A small image captioner, trained from scratch: encoder arch convnext, decoder layers 7.
Rows from block 5 of the image encoder of a small image captioner, named by matrix and row number. Rows with one number within an expert belong to one neuron, the router's apart. Each number is 500 + 50 x the weight over its row's rms, rounded and kept within 0 to 999. All counts start at 0. Numbers have three digits each.
Before each expert's rows are labels from the 100 images, of 14976, where the router gives the expert most weight on average: "colour at peak" is the nearest of a few named colours to the mean colour under the peak; "responds to" is what is common among them. Only what is clearly more common there than usual is listed. The data: drawn branching plants. In brackets: how many of the 100, against the usual share in percent.
# router: router (encoder.blocks.5.mlp.router.weight, 8x128, trained with AdamW), inputs 0-42
# up: expert up (encoder.blocks.5.mlp.up, 8x64x128), inputs 0-42
# down: expert down (encoder.blocks.5.mlp.down, 8x128x64, transposed), outputs 0-42

# expert 0
colour at peak: brown (90 vs 24.3)
responds to: night (92 vs 20.6); bare (87 vs 16.3); wide (58 vs 16.6)
router.0:440508523536550486424445460504554609426508528489479490586544493441421453524479584458443558512533487489600485436474578517452497516
up.15:719500533500500392496500500500427500406500500500500500391500500500500480490500533500528500500500579500500500500539500497500616500
down.15:500500517500500595500500500409500517500500500500500500496500391403463558571500500500500500500276500450500500500500500500500500472
up.16:661500423613500500500625500306500532500500500500555500402660328500500506500500500432500500500501540500500500381447500500500472500
down.16:500500499498335344500500500500500500506500500595500500500500483578500612451500500500552500540500500500500500504500500500535500500
up.17:498500480465292500500500646500500636500500590500500500500500391500500500500500522506510500500500500500500500431500500500500500500
down.17:412318500500495336499500500500435500500379500500500500500640500500500500500483585500597500500638495500500509449500500500500500500
up.18:500500500500500500500500500500500500283587500500500500500500500500500500495500500500699500435398500500500500500500500500500500500
down.18:500683572500500695500500482315500500500500500500500500568495500500500500500500500500500500308440500506500500500570489500500500500
up.19:500574412559586500458500500434624500500442500494467439500500500500425564500500500500594500500500500500500500508500500500514500500
down.19:500713585429495500500654495500517500500500500510500500500404500500500500500500500500500449500500593506500500382500500500500500500
up.20:630500500500500500500687500350500500500500500500500500500500528500500459500442500500500570500500500500428500500500500500500500500
down.20:422500419500500500508500289500373586500487500500500500500500500500500510579497454500500500460476471592500500500500500500500500500
up.21:500500500500500398500500682495366506426500489492527608500500500500500444500604500410500448561500559500500500500500500560568500497
down.21:500550500500500487500500504500500500500500557500500500500568436500500602500500571552500500462500500461500470500511500500500500488
up.22:500500500500500500500500500500500500500467500500498500500500500500532500500500500500500500500500500500500500690500500500500500500
down.22:500500500500500500500532500500342571500500527500500500500500500500500500500500500500500500500500500500343500500500500500500500608
up.23:500503728626500500500500500324500500500500500500478441500584500451500500553404628500500500579500500500500500500500500520500497500
down.23:557500500499500500500500472473500500500500495500500500498500286500483500500500500500500500500500500472512412456500500500500500489
up.24:500500474500500500406534500500500500500500500400500447542500500500500564500500500477500500500500602500516500575500508500500500500
down.24:500488593496500500548455500500507500500446500324548487500567500520500505500471500452500512500500500581531473500500527496541541508
up.25:608500500500449500500497506500500500500500500500500500500500500500500500500500500500500530500500675500500500500500500500500500500
down.25:500500500500500486500500503500608500500500500500500500500500500500500500500659500500500588500500500500389536500500500500500500500
up.26:500500588500500500500500638500401500500500500709500500503500500500500500500500500500500500500500500500500500500517500500500500500
down.26:500500500500500568500500500500500500500500500500500500500500500500500500500500500500500500500500500500500500500575500500495478500
up.27:500500500500507500486500500510500500500500547586500498500500500356500500500571500500500563500500500635663500500500500500262519392
down.27:500500500500500500500500500500500350500500500500600500500500500549500500485500590500500515546434500500500500508500490500500500500
up.28:409500440601507580498500500500500500500500500506482500500500500634447500383397423500492500500578500507422500500465500483500500500
down.28:592718486500500500500500500500500500500500296500499500500511607500500500499500500500500500500429312590500500516461500500500500502
up.29:500500521500500500500500489500454415500500489500500500640500677500500500490500579500501500500568500690500571500500500501500497500
down.29:389366500500452500516500500500501500500487424500500500500500588500500500500500500502606500500449500456653500661500500500500500500

# expert 1
colour at peak: white (44 vs 12.6); pink (36 vs 13)
responds to: narrow (84 vs 16.7); bare (40 vs 16.3)
router.1:484491507517545455497538486464448454574556516433538513497570589510541606459481453505512476387559472546478512479552386541506453450
up.15:414500433486500500500500650458500500500500436297500500539496500486500500500500500500528500500491500409481500500500500500500442622
down.15:500471500500500500500500500500500500500500500500500507500500500500500500500434500500500500549500500458500500500536500500500407676
up.16:500500500500500500545500500500453500499500500500500514288500359500672500500647500459500500550500503502500500500500500500403320500
down.16:500500500500500445521504567478500500500500500494500647354500506505500500500500500500500500500500403775569500456500500442500500454
up.17:500452500500500500500500500178745500514500477384532500501500500500500500500500500500500500500500500500500500500500500500500504500
down.17:500500500500500500500500510500440533500401500341500500500437502500500500500500352500500500500500431500500500500500500500500500500
up.18:500500678500500500493500500500500500500500438512500500500500500500500500500500490586411500500399500507500500500423500500500500500
down.18:500500500500500560500500510500527500479500500500500500580480500500500610501500544500500500312653606500500500500500500500456500500
up.19:500621500500500672500500500522500500500500650492500587500463390384313417500500500506500500500500500500500498500500500499497500500
down.19:500605508544444451500500306500341393500545500500500500500500500453500321552500551500500580500500377500500500500500555500500500500
up.20:500733500500500500325500500500623500572500500500500500500500242500500500500413500500500500494500500484500500640500500500500500500
down.20:500538500500499501575500500500500500500500539500500500500500592583500500500500500500410500500410500500500500517500500500500500500
up.21:500500500625500480500500594500596528500500500500263500500464500500500564500500500463524500500500500500500500500500475500500454562
down.21:500654506500491500500502500500500500500500421500500500500500520500500500495500640500500507500545523500500500487500500500500500500
up.22:500500500500500500500520500500500500589500500406500500592311540500486500500500500500500651500533500596500500500500500500500500500
down.22:500498442500500392500522500500545468500497500500500500500500499500500500424599500500500500500500500740500500500500500422500446451
up.23:454445589500500553500484462492500500691500500500451500357500504500500432500508500500500500479572517508500403500419500500500500500
down.23:500500500500500500651500428500506355500500280500500523500500500369500500500500504500500306506500500500511447385500500507500500486
up.24:500500500552500500453500500500538500598500469500333370500500500357500500500500362500500500500500500500500500500500500500500500500
down.24:500500500500536500500500500538500500500500496500486486500500500389500500500500500500500498500500500500500500500500500600500474500
up.25:500607500500500500549500500500500500422500518490500500398500500335500388500500500500526500548409500500500499500395500500500500500
down.25:581720500500500500500500533500500500500487435500500500500501500500464500500536735500500500440500486500500440500497424500500500502
up.26:500500500500500500500501502545500500500418500500500500500500500498330630500558500500500500500500500500503500500500500500500500500
down.26:500761653348500500500500614500500500500505501499500500500500598500500500500500429500500484500313500500500500500500500500500500575
up.27:500448370500500500500500488500500500500559500500500500500500500500500581393500500474500400500560500500500500357500500500500580500
down.27:500500500500500500500500512517639500627501500500500500500500500461500588500631500500536342500488500500448500500500500500425507500
up.28:517500500500500500500489500500489501683538500429500500500521500500378507500495500500772500500500500496500500500500500500531500500
down.28:498363501476500500546500500500481671580500500500500500427545500523500496500500585500500500500500500612500443500500500500364500399
up.29:500500444500500500500500500631500500500500466500290500500500500584498500500500580675499486500500453500502500500474500500500500500
down.29:500500500491500500500500500500500607445500500500500500500500500430500500500488500500512549513500679500500500500500500502500500500

# expert 2
colour at peak: white (61 vs 12.6)
responds to: narrow (97 vs 16.7); white flowers (50 vs 17.1)
router.2:492549489545494534424426478496460574505536546452578487409331401463543478500537496496565582566452442489539524530482485514514439511
up.15:500500500393500500500500593500500500500500500500500500500381500500500500500452500777500500407500514500500500500500500500500507500
down.15:500500500500406500500500682536500500622503500513500500500500500499500561500500500500500500500500402500174500684447504500500500500
up.16:500522500500500500500482500500500500500500513636495500460500500421500442511500440619500500500500495500500500500500500500500500500
down.16:527500500538500402500500500515500505500500500498500500500460500500500500500500500500500577353500500500500500500418472500500500503
up.17:404500500500500652500500500500500500500500500500500386500500500500500500500500500500500500500500500500500500500500500435500500500
down.17:500500439500500500500493500500500500500500500301499500500489500500500500500500482500542500500623500500500500500500500500665760500
up.18:500500500500500483500500500503407500500500500630738500500500500500500500560500500500500500415500500597451500500500500500464500500
down.18:416500500500500500500616500500500500500500500500500500500500500619500500500500500500683500496504500592500500500500500287500554500
up.19:503500495500500500500357500500500500500500500448500500571500516500626500500500500500500500525500506500500500500500489500500500500
down.19:500500500500500500500428500500442500500450500500500500500500500751500491574505471500500500500616500500500500500500500500500500500
up.20:500500500443500500496414500437500500609567500500609500500573490500500500500500500500502500500500500500500462526500500500500498500
down.20:500500352500456354500500500415500500500500500500500500500503500500500496500630500500500500500500500500500500500500495461500500500
up.21:500471500500507500499470500500500500500500500500475500500500513500648500500500500343501500500797498500500500660500500500415500501
down.21:555520546500500501500517500500500500500500502478500500500425469500511500577487500499500500451500500512500500503500360500500500500
up.22:485500496500500535496456587500500500500500492500500500500493500500563500500593502445500500500500500500500500500522500456500390500
down.22:535500500607500580500500500500500500500500499500500500500283502522500500574500424544500311500500500500500520500541514500500500608
up.23:500500321500500526500500355500496500500500498687500500402444500500432500500405638535408500500561500472395500500500514500581500500
down.23:500478666500473500386500500499499496500500508500500500432500542409360500500500483500500580500500500500500500499496500500493577500
up.24:500500500500500500500500500378500500500500500501500500729500500500500500500443500500500500511491500457500500500500500500500500500
down.24:500500500500500465500539500500527500500564475500500459500500500500500500500500500500500690500354500500500500500500500500500500500
up.25:541494500717500500571500510500500500574402500453368644500413502513500500500500483500507472500500500500500500500500500537500500497
down.25:465500520500500500500404500500500501500500500500500500558500358497475500500500493500500505500500500448500500500500500500500500500
up.26:479500419500500414350500576333500500500500500516500537500500500500500500494497500500500500500425500500500500500500500500500500715
down.26:500500500500500500500500506473500528500500500492500678500500500500504516500500500500500500500711500500500500500500500343501500500
up.27:500378500500500500500500500500654500500500524500495500353622500500435500624500500634489566500500500500500500570500500500500500500
down.27:499491500500500500500500627500397724464500500500500500535500500428500469500500500500500436454500500500500500500500411500500509503
up.28:500498496500500500500500500465500477488500500589500500500329500500500500500500500500500500500576500631500493500500500500500503524
down.28:510500500516500500500500500500500500500510500500500500517405500500500500500500500500500500500500500500500551500500500500488615500
up.29:500500500500500500500415642500178500500500500500558500500384500500500500500500500500550500500499500500500500418500500500500500500
down.29:500500500500500543500411500500500500500500380650500500500500500500631503429500500500500469674500500500500500554525600620500500500

# expert 7
colour at peak: cyan (44 vs 12.4)
responds to: pink blossoms (99 vs 16.6); wide (56 vs 16.6)
router.7:525549607478530527526495478470444524456512452490486544468528420512541588553626481486517559455442445403503546454458500472493491455
up.15:500500473500500457500500504500500501500455500500500500500500504575500428390500500760500517500460500503500501500512573500500500432
down.15:497424303500601525502500500500500500499500500500500500500500500590559500500500501500500500500500537500500500500500500500500500500
up.16:500500500500500500500500596500500507500500500606500500554507500500494503651500500500500497500500500500342500500500500500500500500
down.16:446500500500500500500500500500500320500500500500500500500500500431500500500500541500500500500500500500500500500500500500500500405
up.17:500501417500500500500500500500500500500500500495500500500393500592379500500500500627500500490500500562500500500500506500500500414
down.17:492470500500590500500500500500500500500500500500501502592551470500500500500500351492490500500500500418500441450500500500500500500
up.18:500493500499500500500469500723500500497500500500667500500497500472327432500500570492499500500592500500500500403500500500500500500
down.18:500499500500400500502500500500414500500450482551500500500498500652500500500408483560517500500604500356496500499500500500500500500
up.19:380500536504500500363552500500313500500500500500500500496500365500500500500500500500497538500495583500500500445500500500567529489
down.19:426444500500393500500500429500433500488500500500500505500501477499405487500446500521500500500523493500500512500505522500500500500
up.20:500500500497500500500500500500500652500495500442500500500395500505500378500500500500500500500500500500425500500500418500500500500
down.20:500769500489500500546686500500500500500500500500500500742500500500500620500500482500500500500500500500505500500501500500500500500
up.21:500500500500500500648500500500429500500500500648500500500526500500500500500499500717500500500500500500497500500500365500500500571
down.21:500503500500520500500387500479500500500500519500498500500500500500500500500500555500491420500500496710500500496500500500500500500
up.22:500500500500494496500500429500409501500726582500500500500500500500512500284500500500500500500500497500500500500500500500500500499
down.22:500500500500500456492500498500500309500464500481500500500506500500500500500500500653500500512500500500500500500500500500500500468
up.23:500500500500500500500500500500500500500500500552500500500500500420500500500500500500426500500325500500500500500500500500500122500
down.23:500551647433500500447500500500572500500500500500500500660642500500500500500578500500662500500500500500500500500500500500500500472
up.24:380500500500476500500570503500500500500500500500497500542500450627348521547573500500500500500471342500500556500500500500522500507
down.24:501651492500500500608568503498500500425500601492644626626500500500500500522500500500521355500446500500480500500500632586500500500
up.25:500500500500500500500500500500500500500500500500500500500500500500500500500500837500500500500500500500500500500500500500500500500
down.25:500500500500500500500500500500500500500499500500500500500500501500500500500500500500286500233500500500500500500500500516500500500
up.26:423500500500416452500500500543500500500500662500500500768500493409500500500500500330496510500548566478500500500500500528493500500
down.26:480500500670500363500500500497500604500500500441502500547618500470535500500474500500427500500500394542363500500503500500500500695
up.27:500537697500500500500500500500426625500500500500500500580572500500500500500500493500500500500500500500500500503500501500500500559
down.27:500500500501576500500500500500414491500524519500500500623500397500547576500500417500500500500533500676500500500500557500500500500
up.28:500500472478500500539500500500500319544500500587500451500591337450598500500477500500512500500550500500500500500500526500500500500
down.28:500412500500494500500418279407500500500500500500473423353492519500411500500500500500500500494500500500457500500500500500500500462
up.29:518500582640500500500500511500506500500506295500501500500378500500500450500568514500500500500500459550500469500500500500500500500
down.29:500500544500398500500499500573503448500500352500500500502500500485592500500500500526500500500500500456500500495500500516500488500